{
  "arch": "vit",
  "model": "image classifier",
  "dataset": "gratings and oriented noise at many angles and scales",
  "train_examples": 98750,
  "image_size": 32,
  "crop_scale_min": 1,
  "horizontal_flip": false,
  "color_jitter": 0.2,
  "targets": ["angle"],
  "num_classes": 12,
  "norm": "layernorm",
  "norm_position": "res_post",
  "activation": "reglu",
  "head_dim": 16,
  "fused_qkv": false,
  "bias": "none",
  "qk_norm": false,
  "parallel_block": false,
  "moe": "top_k",
  "num_experts": 4,
  "moe_every": 1,
  "expert_mlp_ratio": 1,
  "experts_per_token": 2,
  "shared_expert": false,
  "patch_size": [4, 4],
  "conv_stem": false,
  "layers": 8,
  "width": 192,
  "positions": "learned",
  "pooling": "mean",
  "loss": "cross_entropy",
  "optimizer": "adamw",
  "lr": 0.0016,
  "beta1": 0.9,
  "beta2": 0.98,
  "eps": 1e-08,
  "grad_clip": 3.0,
  "steps": 11600,
  "batch_size": 256,
  "epochs": 30.1,
  "lr_schedule": "wsd",
  "decay_fraction": 0.4,
  "final_lr_fraction": 0,
  "warmup_steps": 580,
  "weight_decay": 0.2
}
Rows from block 3 of a small image classifier, named by matrix and row number. Rows with one number within an expert belong to one neuron, the router's apart. Each number is 128 + 24 x the weight over its row's rms, rounded and kept within 0 to 255. All counts start at 0. Numbers have three digits each.
Before each expert's rows are labels from the 100 images, of 14848, where the router gives the expert most weight on average: "responds to" is what is common among them. Only what is clearly more common there than usual is listed. The data: gratings and oriented noise at many angles and scales. In brackets: how many of the 100.
# router: router (model.blocks.3.mlp.router.weight, 4x192), inputs 64-127
# gate: expert gate (model.blocks.3.mlp.gate, 4x192x192), inputs 64-127
# up: expert up (model.blocks.3.mlp.up, 4x192x192), inputs 64-127
# down: expert down (model.blocks.3.mlp.down, 4x192x192, transposed), outputs 64-127

# expert 2
responds to: stripes at 150 degrees (36); stripes at 75 degrees (33)
router.2:163106107098102121132120105146149112112147129158150121139140142116097142141138121158134132136155141111068128163141133150138110088115113150136125150127171108147167118088067087112152143148094122
gate.0:122110162108089117111119143120111121156104105147116079132141133117156121090109107122144116144146119096135084158127108165108122115148111131123112156144154142106101075104124115128140131107135166
up.0:124117160110094111114115143117113116149111114141131085133143140119147118094115106119145107147154115098130095158137108161099130108139108125117118155152152146111111084117118120126141139102142166
down.0:113126164133113137103144082139088101073171093141147144121156106113135120150126113134090129119092112123125148120108104127091119081174111119114098134116078120154119103131108117116110151113129143
gate.1:096145141131095133105131123123133141109168110120094127074148150122115129108102124199107165110101094127129143114062144138105146114126100101115150116118092163107148119118135113069095151136138141
up.1:123135144131092158128138122129142137136143137113073118078126154118131138095109151189125185128098117139112131111061144086157158155136109112114175092149091162075106126104118107102116147147111088
down.1:152112120110162155169109093148197186105113163105141096126132120146142165102127152102146145078117141155116130144088144125143149180129156122139122137108146125129102111156143133143141141135154162
gate.2:120140150131140132112143137118134147115134116094137142126112140129131135139131157156123149129086112119126150086118128097093116146120149127127106128077133198126116109141140144126115121124162067
up.2:136130125140158114099119154086148137148110157070130169144102129111146109146146145118135137152135153170136145085154136092060119148149130148122104121107143171109103133172128127125107123095151078
down.2:125120115146133139114114174116166144107109140111153201119088119153127106162128120132102120116135139194146161118178173102108136145118107150132141126155118086093148188180141119120076133099097161
gate.3:130159164107137103138114119146140173097175112134113111064146155160133125125118174164109152077106096127116134103084173117107132141127117105132151102120116160124118109139164141082102180125144113
up.3:137161130105106100120126120131104158139168110144094117092156113105147118134152171175120174125117118117130129108096142120110161138129106139088152099176102157086133115109143093101126126146088082
down.3:127076127122135199135109142122137142108093139129158147137104107112143129137147136135123161119119155133121114116125156084147142126104147135126116086105099159116121121157133125146128114147163095
gate.4:081130149145104143129113089162125151098165115102135093097154133133110146096107112144137156121088061110163157120079132117119110115140117099160120102113121152130105099135149145100095156113190144
up.4:128111109116141153165116160124161145137110167096154174145105124161118127136097116094117135140178158170136137113150148106150111186125110159146113114120121112141131174166111133152136097106144194
down.4:144116096130156090114149103096183104123138094132090144160122125096194078123151117164170121136143142120106097133128102136098107122139151161113117144134164149134104118091101126145152121138114084
gate.5:120116103134125137122112142144190153096131135106113110108147162128123142097116148138144161111132101126128152118128119132115138151096118099133115093081158145081157125119120135130081125134154149
up.5:112134152146118128126146105099079097165147112149138144152127112125123114156123098129123103162109133133130113140114127105126117108140142164124126167166091109174090108117117108115185127111108111
down.5:125169135131160123166113153119145134093174111127151166114148121170128115142145153160136111106118121125136133088164161126109113126155084122150118154151144166126148163133124161105113126100105136
gate.6:071173133134113109146095084136118156097150120120141102095173142144123131081129094111136129114125102091137147139090139143116153097091088091154165108123085145116154101117163170101095131115160141
up.6:119161109123118121110124033119126180118124138103166130129113107136150124103137071121143099136134144112147141141104113145109156116159107132174140156102133147140114099124154192102100095110162099
down.6:120130119127112097115098118099103155097136121093156185138135124144118134171138136133103114126130119192137156122149154118157124137120100141130150162180135119156148196159152112069090152091091159
gate.7:088162121131093153138136091139145152128169112114112099090174139133132134100100120154132160118104107120148121116047139138124144128085124105142119101131126151088123105116145153109114136132172086
up.7:105116077102129165121148073130110136178095141101093112117118126093138141083085097136110127142106140140139085139076101159132118150111173114152098128104121129085122119121133131129123107137107119
down.7:124140147104101119108122176144142129091135122132116173103093120104082143174136159107089097113139134172143123151148158159160108142118098141119107088177142081102149128173125106126157139109103117
gate.8:108136106127128126159108122133183161089146126133110053102149143145144129082097130125143140075115106080122148092110123131097143151094133111161123106102124155132112118087134166119124095136147153
up.8:127120138132100158125152148141120115167127127144107203120112111143095158171122140134135138137117105173132132161119164107164117118121147137111122099148167084129120144129105087130139169162115105
down.8:133167109157120139129114108071121128114167132135136104161187151154124148108116102171133119169163137098120139092100133153146146121130087151155104157156173160146157127083115133112160081124125127
gate.9:124157129149112117119130134127117131151126157121122165129105113124119119134134135101115140124138134165167144133137130130100135127131105138058154105151119118153155211158137100125095140104105126
up.9:133096131107145142139129123135136127107132100132135094128147141131144144123121121152134117127117125094093112118119127125152123126127161116197102158106142136106105048101113159129161119152149140
down.9:129134093147133107108151101096085117170127144110116098160159141085104133066114130109137127177133151132126122165124035194105118129157134146141133147091166133176138105107138131159166098107120163
gate.10:084160120165125100143099116134096129132136142159121121136096111138172112110138116112107109115137111114141129118134117118088156105090097125112178092174087122112146145152158165119132139134136145
up.10:162091127094118174123137156122152140134120114102134121119162133110096152123127147151141175140109143129117131143105163115177103169152141130150083140068154135140120116099124102137111128127125088
down.10:097170149136126082110107137118061124112161129119107101122147142114131104106121127087101116149110100121147130122115078164115113121108134106123136122096116132165128097157170143147139140115170150
gate.11:091133112131093157139141084151119136140139113119118127110125147105100135102091123118130156134113114101143122149045124143108163151120117097156115128126119165098139104103152158136114132109166104
up.11:121134136116077125152092094146085117093158136133157133128107133125156090142159140137100117156099123137123126134093134142075130122096104150147121084131121141093164092167125108160134145120196136
down.11:166096115132147159132153100145133155124146114072130169087140129112092122153138122164131160164146125166099154087118177096157130142149125079097119088137116126128149156138137128145092156118121168
gate.12:080142111164130114125147056148129148102145118119117142106142147152119130097106081133143119070110078130162103129085111123135169123139134072135137124145116160138098130140146184077114146108137114
up.12:168110118081141149105114147104098107160106148116154158155108094104159122163150134102111126172149175147108094150146131140133087153123161180140112151091137125156121114140130125152140101120124142
down.12:113105152139097125115149129111116082123122161151133142136129178093121096129125082164167122175154155113123123162150095116082150072144146143110117104113145145132142128127075110140138128130183143
gate.13:104142111112083138131121097148165157114159106129115089083136131117097132089102118118130181101108074114142124117081147129109135143114112079140119110111114155081122103074166168111077150114171128
up.13:162125119069110167131157112163149173160108142122135108092127109098084148114097145136098165062125151121138066120132117163145093159090180095152151118121150121090149169112129157122097153134117113
down.13:158160160082160125145114138131143162142122148116112107084122157177171123121125103112144142120170118157140153117115150107181184157144125155156148149147148102144114145146143127118137090144136148
gate.14:077151141128110142127107095147137157098173116117120111118165106138120137103105117167134164111122124104135117116066136128151120130160123113157123115101110152127131094092161172118113142114177100
up.14:142155165108127146101188158118126114160106120123093156104100168096130118136105153091129131137121127141113128122134119111094084127148109143134114112136166148120141144129090102133149147122125102
down.14:095104091183168132146181122125154153132073136119115126136119089132134105152138115161113135116120147140162103105148124137091112158097153140113130109119143066105138147149184146131094080161120124

# expert 1
responds to: low contrast (80); stripes at 90 degrees (70); windowed patch (57); angle: stripes at 0 degrees (29)
router.1:129087151132144170101161141122100124136108113096145161133113155143133180156100111126092101142088101168138111147140132135105078133134176114136095127090136123152111135152125136105111136118129112
gate.0:117143098145085147149100100144176131097186111141151110119183151134093137108114118154165166141166105103118125148042141111134154107100090126170141116149109130147171124074118122138133123127169128
up.0:113131114103105121148109133109112141140128176145080086163180122096129100112135141149153169114139168079152107155098141115165145144110091127104126126109150112113141126081133116158119111148142127
down.0:156113170115135092102116156160053134150116129129113093107126108111167114120131160116110110132148097148141109146143123138137092113177133132103144106141180140168127129143143111141137169173135195
gate.1:093147112152111094139109099160160130116191105173125108118167160119105097094125113149134154129132110092115155096065122122111163093082100142131141125142146139117142124088118139132134115130143161
up.1:135133074147127137120087081120153149104138138135108133160131116129146083142137146118173129107084155140111137091086126107106153136120151141099085156099107119168111131122149117134108105129125132
down.1:140137106127146114150101166125116158161106159133134151121074101140135114138166169113094121127122170155140152132117160102129122199104118135124151125137094117091181164173172131159115150113119113
gate.2:104172129152104095153103110140135129086175108155118104109186150137080128116134122134133132121148106095079157111115153122138149077111089126136137114174118148118146139115126157121123157132115190
up.2:140099092110138174113164105115155139161114133098164127159100117116148126146169110127160145140120163143142115115108096110135135158152151120145125121078128132144141094101134114141132055130143042
down.2:113109098156148137135106147069107144153098138077138134163093061158104126166137135087097093156140133176146164126112144140174132147109118148160132161138094088131099132158179139171104110112159129
gate.3:076136100161078125122133119130144124127135140174109072138131108093139095091151129152160159127146144089135132127115111099161141115117101136104149111161076120114138133085149110157153103155144143
up.3:079127113177081128105137105094126108148106145162113068168112098095155103076150091116171129160176149096131131161127080126177133116153105155142128158134089130144127111074133122159156078112143112
down.3:104172162141133114132076168143131101111155122130084091130177137117112094070131150145131116146145121100104103117153111127075105139115109122127122139124130136139127117090123130138165084136103117
gate.4:141141104115108111143083104136126121107181117157146093121191164142113116105094097145131147131144094076120148129076118141081142089104078128117129125151119132147119108092133120115126151151167155
up.4:107161164116105109133123116112121172114115192112094141119144155162149145114101145116131134113112130174167136145064159172144140182152113132129147134119087125159157165139138102104089138111122138
down.4:119177160115131089144105088157140118134120100152129128070104148148145124119099090070120100111129102090115123137106124114133124115160141097138168123172110108145135135129111128136128141116154114
gate.5:115136105127072109141125113133166138091158131168159103106164152129097147105120091170149143096145122096120158109118119142108138071124082123165152120139126111118172129093117129103155156124134182
up.5:120146145153172113104116151121099101134127122110087116145095104118147104126108165078105123186109098141144101127129126100130131168113153122095120139127098148132096114147118133147115083138119108
down.5:110107099144124175104140140103114150214096095153121141136100112128113114137101155119118131125084135103188101142109129123164113180133131129123102173137131096168135168121149130136109108148086144
gate.6:131158114161121091129072150109107108121179083163171112135162143123124090152118114164128120150115113092100137117127123151120132080093103151098108136154112105156139125128129106109146123134142171
up.6:164107149133166125117124177092076112176089123141160167145105093114161093161146124123117087156141148122100089147170127148127088110131157149117118159107142108150141123135109098138152104138148116
down.6:117135156084156113138111108140121133163110145110105083104136135156131163078090127095137113109134096116111085147104106153128146141143170095136134146124168151140089095093124153082149161123157152
gate.7:123193157121156066142122148118102132131139164113109145108128096154126109136149154113146103110159113138125133109140161130127164127074106140129180146163124152107137154141164147120106151101099122
up.7:132080102144097168117118103143166139103142113130157108134131154108140137110106109148131179133099134135125146140092099121127119134189129097114082114105113115161111111110112108124134127140176145
down.7:145119147111118155107165106135115125100149108139111131126108106086176124126133144153132175115109124126147112127074164119171108129173158112107112118111098126153106125101164108103110139143147075
gate.8:104174085178129109115067136099111114109167110135141141140147128132087076149142128161116133138106149113128165074126116086114147127136102118128133126162053174117124111122131149146147093136134124
up.8:104122150130132117135133104144134110121152111142111062131134153135140136035098076105150110133117097098129098164099099149124124110130137104154127177104157128132130102102139146101163128122162149
down.8:122121141140120177131157124128168126133111139132097128115133117095137122100137149144153196123131123113151115138095160104152131132174112110106148116134091171135120129122160091110106133118130083
gate.9:117153138117095124150095072141145131095207113147180091105188162158117125101127113144140162100128120112132165116075163126127178110087074119153141111134127142176156142092123147118121143137158143
up.9:152098129102156181139156174144125143168065145145141162115069146134139155113141136139163141080128160144113101098138105121122119140142159139145127131115149159114110108122100154116125130140142094
down.9:133107086144105128075083129120134161147117160122140079118129102134150150143137154167098148134155125108134138140140123136141127161121124158165098118124150136126127119132107134149128117099147161
gate.10:112170135149069053158089134134124115111161125171124088113150151118111080110123115126121146124149108090141133125118113145087131120073082147131151106157106127126149111118137119127137123137168204
up.10:134139153133085055156117127148095108143137113186129102113115132121126100141105131111095140123128111096146115146149104168088104118101110152111144116149110096135133137136130101131138126164140194
down.10:100190111128116092111096074134140138088162119127133151086180161139096085148136128127103131120110091131132136149093142147143180110151125116121155151129096110126135155133180144112105148117105186
gate.11:137146139132121112126089141136139118071170133153143088114161165123120090107129155144158167111145111079111148090099144104095157103093079138133133104160131153102127129130091113122147145138136179
up.11:102138118117113164123178108125112158151089132124123140116109084119108144117159121126102128129124132155165114152102134139128114141139127125129130159090088123117179145116190128125057133105105072
down.11:160101074121165136148160147129117147147125140121175170133065080137124162169176143117111103102129151163120166095169148096135122123100142160160125111110106136122140141166094142126144134115119077
gate.12:120189109119098093135091078130157144110151150166126089116166145128092101107127094140158148127157137082128134125079109144129178106101078125141166142152127132116169096083128147131139117148151119
up.12:125172120139122091136121130135128137153128158162148103132145102133095079119159121123147125129161159097123117139122127121131153121086110146154141156151109108088181106118140160168138087177130136
down.12:137127076116111154122130103145150142183121131144120094112161114144091149108102145141140121125142117120116105131105124150165133132146127103168109151156117180132110113078126166125131101121100068
gate.13:122152103133127120141098086122150145100192136120139082111160157140111143106113120151161144118135123091099142108056155142096144105113107122149146123131139147152132130083113132120134133131156115
up.13:114153201151122121115148132155116122126113099142094149107119152103132121118126116113090120161148137148134137138114128130142164117096095144097171109135118109069161167128114126153100167142109105
down.13:127135131125112117106094196100112080083126144144173134141111087122114111139155134127150149117139154086132149153164112138103104103084114156142098132128143142126161135125101101177152132104146163
gate.14:107139112147093113134127099142159146118151152154161101105151114144126116088132108136122137123132134112119145112057131139105159112099096138149152159134129128143127118090122124097108114140127116
up.14:117142170131139107126096101114153110115211107152128135119142142121157142148103125108151134117109108129100111116122166112161130120125131158084142132134113107149127153124116112088125113141144155
down.14:120151115147139110153187074099114128065145097163146149118145103108151079132107083135143072123122110114128146140153085135147138086125083132141162157128093155150146114106136145114156125114101130

# expert 3
responds to: coloured (90); stripes at 120 degrees (40)
router.3:118148103167092135107136142098158135112136130118118163122140130103115082145158128144132181132132153159151163110131133091124159124139086132090147069151089142105151189143141111150091121117118144
gate.0:142115167100131126138149070160131164108122123142136082096190181154115151107098113166154157107144093118129129115083103158130124119095120119148132130112177173158144108090104137083129162134161130
up.0:087146069160096141127102151107144104165126141088127170139079094119124102122120134098112084143105139167138151161138161110102150141165115112130133122157082094101111146160157124165117126119121143
down.0:097141143182133112113121189101165126135138125139152118165117156132138097119154091143170118149106149122153150087156126111139148131107103155134129125133139134134140112127131138162153082137116127
gate.1:139123151077147154187116101177123137101139109150155103101137150169104138121095128142126117110112089133089117120098157149151107108086140108160133105091156139161135128119094141089107162124161136
up.1:125089139099142160163172104157128141112088101129125144095102138149106160132103128141129151119033110162144097147116144144191127139121185088124116112138156093111097149146110130076103179147136119
down.1:131115188098200141152119118171121132110130081146161126120105114126209094161126111120132104071101102137135109132142157114192081119093175124146125087134105078128138139151106144119119151168129142
gate.2:115159127134161106154100148121126121130152111133091098141136119124182131104145155117147152119102120093122104079123132121118116137133140133107105157124129130131074064097147131149161101143132146
up.2:127149121156179121149111142123118133135128110123124111137126121146159141135131151124114132100049134118122109091120142100130104151124175109142118128105113109115094092136159164120150122143116118
down.2:137153096118152100167099120149160157134134124131126122112156151138155153124146146164110119127136158144112137066106160140140142138085115150156164118126126133102161143113150149137129110129137139
gate.3:144120155083117139126149082163120143095140090139142109105139150140122162101092122136114137098144115087101123141106130166114114117118138109151109131088161133132152107105083130085122159141143170
up.3:142136122168149167110138203098189140107138128099114141141110132106117141101159127120138134115105166132133131121157131076142112137157132132134129111139126134119110138114111146100114107122111105
down.3:111145088136103152106162154136131136131120131130092140142126114096089116125138123138100167142089109147166125138121126094131114135105130111108147109144094088088127144142166140154095146134115120
gate.4:133106142075103150136130077160103144132127126133150104137135162143134148111095103162111150122131100112107132145061160166135108121122129120178127149088150131170160103120117123138113162128147120
up.4:094135159152114127123147131084111126106131124099117160147162107122133152131122142126129132153115138153163124113093154116182105109164109118122104155115088129114126125135160118157137071121077128
down.4:122115101111138137144104062155115187103100160144120127122120094157166128145156126134140112096122143133130145096100130124140189129111137129127145132151138121155139118123126142123135135107129147
gate.5:142110131116155145152106153145142134105127131108154130115135201163077130129121134130077115140098120141115138125145146125084113140062150117157135096108135142123144139142081156114123135160117101
up.5:142101100152166137152128164137162136113126134104144149143115184161091105150127143126085111135108158152104141100156148107114136142109146125128144113141135119106139164149091146140122102163085102
down.5:127153155101115120101122156153131135117125142145121131125117087095153106145188144144145158101119129115153120112143174122156097147129113158100124121141104115106142160120145110146105151130116143
gate.6:134122138095130118165145089177112128117123124143142106106143134153141132112113116144116122134106070109115106125072138167129112106084153133167137123103148100135140117119123145119143153141138154
up.6:109107133103113101145130120146135103157097128151084112085133141139153146131126114132098099152129094104115093130118146138127090121107118153111150098145157103104105123130126109118169158127126146
down.6:127156127115130101133131087120098121152153123163104076157167144120171103095108085151185137145121109090132126113121101107117133096133124112117115155116132180163097077088113123131172091133180110
gate.7:125115150118117144129129085177117112139140105161135088092132134135114119104129121146108152122087106063120102117063118162107115128135136104152119134096152121165102080107088147111156147133153173
up.7:153090125119133188149135120186139149144120106158097079102121095149123128087146159135119154113096145068122100112070129136137112161140145093138133129092133109155081092110101138134155135148134145
down.7:087139102173124136102128108092119124127159087120108116156169111092126135122117134129120162141082107098145126133094119116166088135125134115126087141107092125139113109101158144145134100135150175
gate.8:130110135119137131135136137178126123148123128149108045126112108107155126100145157104116154104090121103135006136118117129125112147121220121112108132119128085125092095096151131143137127165137146
up.8:101104095136090162116145133153161163135110157103107134102115127125105154103115163116124150095150124162152110157123154110148159153139134093103163114170114122109118180144163103116074160112096120
down.8:154084135130135131141108131125100092106109125101137108144110139122122145112119105126119123190133127146090132147151128134108110090118137141165099098096159150131108101128131106130136130126182117
gate.9:144122171103098124135120076150118116062138100159165106109165148140114127121095105158147151135125097092111137152093122188136134087142116127143098156115154132162146113096113126101161140127156154
up.9:119125093102092159137115125134123158146143128127085135096120128116106137128131178152108180112108120154144123105086157093141127154160148129106152090137115129128122126138147109124083167127138083
down.9:122133125147104152135139114166145173105129133138085118080122132113091109099135171152075169093108120155151111137099138139117141168133137111106153076134106129137123130153176132122100170137159139
gate.10:118159155111148105160148101163126124123151113148156085094154160143138147084146115127122130126097095077124116105093134153127122126112121090187143124084131134164145101120131149116144152146149146
up.10:142106116125114134099118132082093124126091130089133179144115125103119085153125139137121129156147163180150146173137121123133148118155111163074125111168109145095145168166125111124114137096122124
down.10:124118146128127155114120142154105129091153148084097128078114174169096162112073136125098135137119108159148143122101146145124147152099143078104113082144117167102096114154139145108112134120166079
gate.11:132120172077126136153140112194139162107149122137158100086146155126117156125118133131112131114140108104095131150116154171161128111127128126179140140109158125122169099129096128089120153129159170
up.11:100153140125121101119137057123090123147086118144090113116165119091143086105123115118170151136140086115174109161089123114117152107125103115115154144138154159133145126088173106144110141080135129
down.11:119136087170099119113149168100161120127165133145131128095147126116095129125155098159150110140101134118132158093118115080104167111119106115131098139150114149128135127085108131140122080094131162
gate.12:138110157115121130148147093164103134136128097117152107119162171139116165126108138171114125114130116136104124149098131148143125110127119118172137141121146129124152137096118118102117152139151109
up.12:107129149141146127137180106138125137162094140138099138152124119132101135124115100157133121118125175127112139112110099085150139155126133114134099126121109139093128152128088150145175081174127125
down.12:151165139116151101148117167089099143168152118101118138128078112142120145162124161090121122147166129120104111106191125145112126136144125142098125142137140173086087077127138131148156108118159108
gate.13:133094170090125145149154075143100137099153099152142114090139121149153152137090114142099129117117085105106122135076143178149105103123143147157122141088172125164125117145087144097132152126151130
up.13:115119065103108129127105152126138170148153153069140166150113166118151131169169157150144151136149155135129147104124162097070111143090153133094141111130106151139167123138151118113087116117116079
down.13:128196172113120107141161122138129115103138113137141134093130124124081126143138159103130143135141106111103130142141153126183155101078058143120123117148146117099154156153126092128088150135094103
gate.14:131087136146180144132130170146147122150095146116129116146104112129149124115135156121120103116109138128142118126172151093122123168098173126139115100124125106128124158140124157153121106160123146
up.14:131087129145184134132127174139146111152098140122130119162101115128152127120134152117120099122104142127141109122172152093125117167103180124138108112124125110129113154137122159159127097160121135
down.14:177109128116146121145078171139123116088120136135173140141080100137147102160147130147131100121166168133093144120196153137146120104137116175172118123123133124123147141141088111133147112150147115

# expert 0
responds to: low contrast (87); windowed patch (70); stripes at 60 degrees (49); scale: very coarse (46)
router.0:121162137113152081163113131133114125155131140155097080142116090134157122087122155093150113107150133069123102121123118137155156141122137126125143156155125131119098073114153140146180111140155119
gate.0:144093090133095195143121103148167139088154107138168105114163174146095132099109115176121133145136116136117123128112206137161121091108125075169139111122148156181124140126106145089112172136160133
up.0:142090081134119189158116111147170142087152104133168095099154188155093138101115131163111141116123131137122129114118209131154122108086129073156137094142145150178113140117104154101127151140135136
down.0:092148113171107133127131103128156114102171093128143134141186138152084119114114099090135119144137097100135118124085118148146184111119109107154143166112090168129139118092152153108111109088102123
gate.1:109122109146050147108131115145140156120156132125172125090151138119092134115136117158115162157129093140137164150080165145100126127127103113158126109113130121139159135134124120114063152112141117
up.1:094115128139114122125134109126133108094191089133150112124147144124105123137163131130134135123065107088123180118114109111056154123118093149128079145105135133141144108120090140134120127138123157
down.1:114088133113124156135106117110166106089133172099138133127129184141124139091062103118176126109139122153142143160159152123123136128115132075117141121135115149116114135135118160075095151108148095
gate.2:112134130115093161094125108144164143097154131126136135103137175143094150132118121180131145120140109154131168159095167115116142099132107124145122104131130140130154168148099115085080180120124151
up.2:142125119155138090160108124130124110142144102134104102141158133115111124110122119114107098160102142102111088086144064152094135127137130124131127134138155120124103074067139127165186097137162142
down.2:105164056159172113123099121115129146152140154085115141145145100149129087144139122124132128114110143127152131091104127087121142154094134134149113120139104135115108144139171164159137074141159130
gate.3:099128139170096146127130080118180135097153112127148139098176157141065087117102099162125144136127093140124146137083137146139139112120093122164134128139127135149146174114121129084102154127132148
up.3:161118119134145127104078194115047095147107125119118161158119138126179140175144151123102123156091141137126139107196130125126107149127176152070124119129146128123123092157123115142132138119140109
down.3:102135197118159105158146135166088129116127119151111124121126149140150112121139122116089088051101111113155103095144106113141101148142150095112166128115103092129130148124145149135127123163107145
gate.4:124120125145074143105097096150155149098168100119164133087162142142068106130117138158093134152123106141157147150079167152124140109137085120138136103140110150121156151144108114108083157112128143
up.4:133123105116123148127137151124141111145110143170084086124130144113140132082135073119142164159116135123110099147128114128148134107099138129081135111125126095102151146071114092209130098178117089
down.4:124136143129149108162094158173142125132117137170125123125092077159098101143142130092085099129126140131177139098169146121139125147094120127131168108170105086120115161158155130156112110169138154
gate.5:114151159134148109094147161108098103159123088119111176124113128122135124170134144103066100145094094130155111127161124138104085116140158138088119132141133125098134160185161121108096147118092099
up.5:139106096128105148160114089146157150098141171140145088131151128134115127084122110155186161116171165126097147134087132116156176131123090119162146116120117129155130104075090131147155112136161161
down.5:105120106129139109115141049106092132127112127145156114166117059109121110139158110118130125134109144099139141127063081149136160129160141138161114153097090118166122109096157163178156085122131142
gate.6:123139127137061193124113127151124138116151131106139123115158158165086130118103116171111155146125111125109144141072178145140121105126086128164141094123122137097177166140133105097087165122154130
up.6:123125133153114158138112124133095173139101128116104117103140111129149115171174123161122173103119158130135193106109115135167149120138117116104151110150088116134114117139166126153141115165133150
down.6:123142143125134115159118097112098114117147135131146134117138131124125103129141095076098085105120144126150129141130087144128135131137173090141166122141093154128121139153124142092125168125091163
gate.7:111144144124079149130118110151163129124138096122170119109169162145092153122125128206115150134121110137142169161102196114112145113103104114156140103121155146144157138139112119111100142134166128
up.7:155115109087146105149095087122096112149152117172113106153131144128134126175142126083100120143138139099087108142105101154121125106096132167109177131124122118123141123129128137137158135170097099
down.7:104174084117140082116124159116105143133170101139107115071157132131147095103109143131107170125102074105164143111152092129083142159122126132111150114141112179126143116144121154140133142104132135
gate.8:127086123137088141115149107146132115140106136126114127114117123110120133109111131127128160119148121148170130178107131140138123142134114112103146121162132114102133184123145088117089154122087131
up.8:119165127124148133131110134106138153103163119107154147126154158158113137154123106141131114143112142131076152081130146120118149110120120147162104138092116167143141099132104170121140115117161112
down.8:122164178105172099144146130103084132175113136130146115132103113104163133148135114086161115132132162126111120101138118142147108137123143158136134136118149117135132128124128137169157124121137134
gate.9:110101151160123176141169167148171126124102136122115115093126125126125172102155111129130144106129135141146125116149146088125112149107133126126126093118115127100123165121107127161115116137100125
up.9:138155118100125081105100093110087131132151114130127133155129135132137089145097148122127113149132111115119118144104108165126137108152126130134126161137145130156124086129142129097133143115161122
down.9:121117130133134121110146121113143101163118113129087095152129119103169120136130142110147164133112130104158094123093147118185126160137161132093122138137133098143081129103170117150130114168138132
gate.10:166123131120147122130139119099144118103106134113183138161118131131135124136124098134157082130157156131074131146168113146131128106145133142205062188089157142124136114117101160107146124087131131
up.10:144124120120152127133123132097149126116095142113182121153115127136145127129119094117163086130158148122087122136156109141130140118143137138215084170096154144124131096125113176116156118083135128
down.10:136144141116117136141123107140124147107146166087155133119154151162091136098123143133097091145149114117130144123115130150103145147119092106169128151094111176144161107128131159107095123068120086
gate.11:120118111134082146112108101150150137107142116118137139097155173144078109130098117174095141164137122175141149156094175146101141102090089110140131086132114121131142153141114107126101162122109106
up.11:084105140135115113116179164135160125137128108139133086120117207112108107121089101125098120159097079119167105123116150134137114129077139141136121130103143106117154122110153130130093138130091144
down.11:165108111101173127128162120154106152167076136137108074158125075120157108097128141103133111115128166128127114107113095126107135187116161153146127138106151135120129115101134140174166105152125092
gate.12:124123129114096176114122105134123164061129134110125143109131150130093104136127152187115161127139111162137197147094164150147153112108089103125131105137113114112170140172143099060073185119124125
up.12:127104073154116157077116135120151130124127123106088120150126140133140124136121142201142156135118139141135110134105121092168093115140157134117099122142147126114081114128136125136140150143121107
down.12:148122141103126154160148106131133172136088155109125136126089185154105163086104133137181127132171137128121120137082149144142173137131121105149108106132162175135108096084088120112131162119133089
gate.13:137115114117083160130109122133137134087160110120133127108149186135077139108083103146124155151131134146132153127067147140141148099111097116133139108134112125104159147108114130095106162109137099
up.13:109104076107154134174092140136165112143122134143101109104090086147153113123142170139077100130148111092120091086090136125109073138164149088143134126118122144173098078133166123143111133172116137
down.13:114135141164171135104097126091115114146098119085110135131102083120191119126120148059121120129151126128138091121133120132099094172136169125111122135103144135127114086132137105151147080144163116
gate.14:106132137139099131128127113112128117122139094125163153100156161145069123136110130125104119148110106137140153155133143156122143115100092125141138138136113130104197172137131140107086154109082154
up.14:116134141105105115111121105110112094122130093126143161125126149127118110146119130104100108194118112127127123168147140176128109127120124142116110159105116104120190160150131124113093133099114168
down.14:158122106134146139136156173138119149126117151082106164128083158177117127127118116150136095116128124162121115141184100113090116136142161114142132148134178117126091119158118157075126139104118127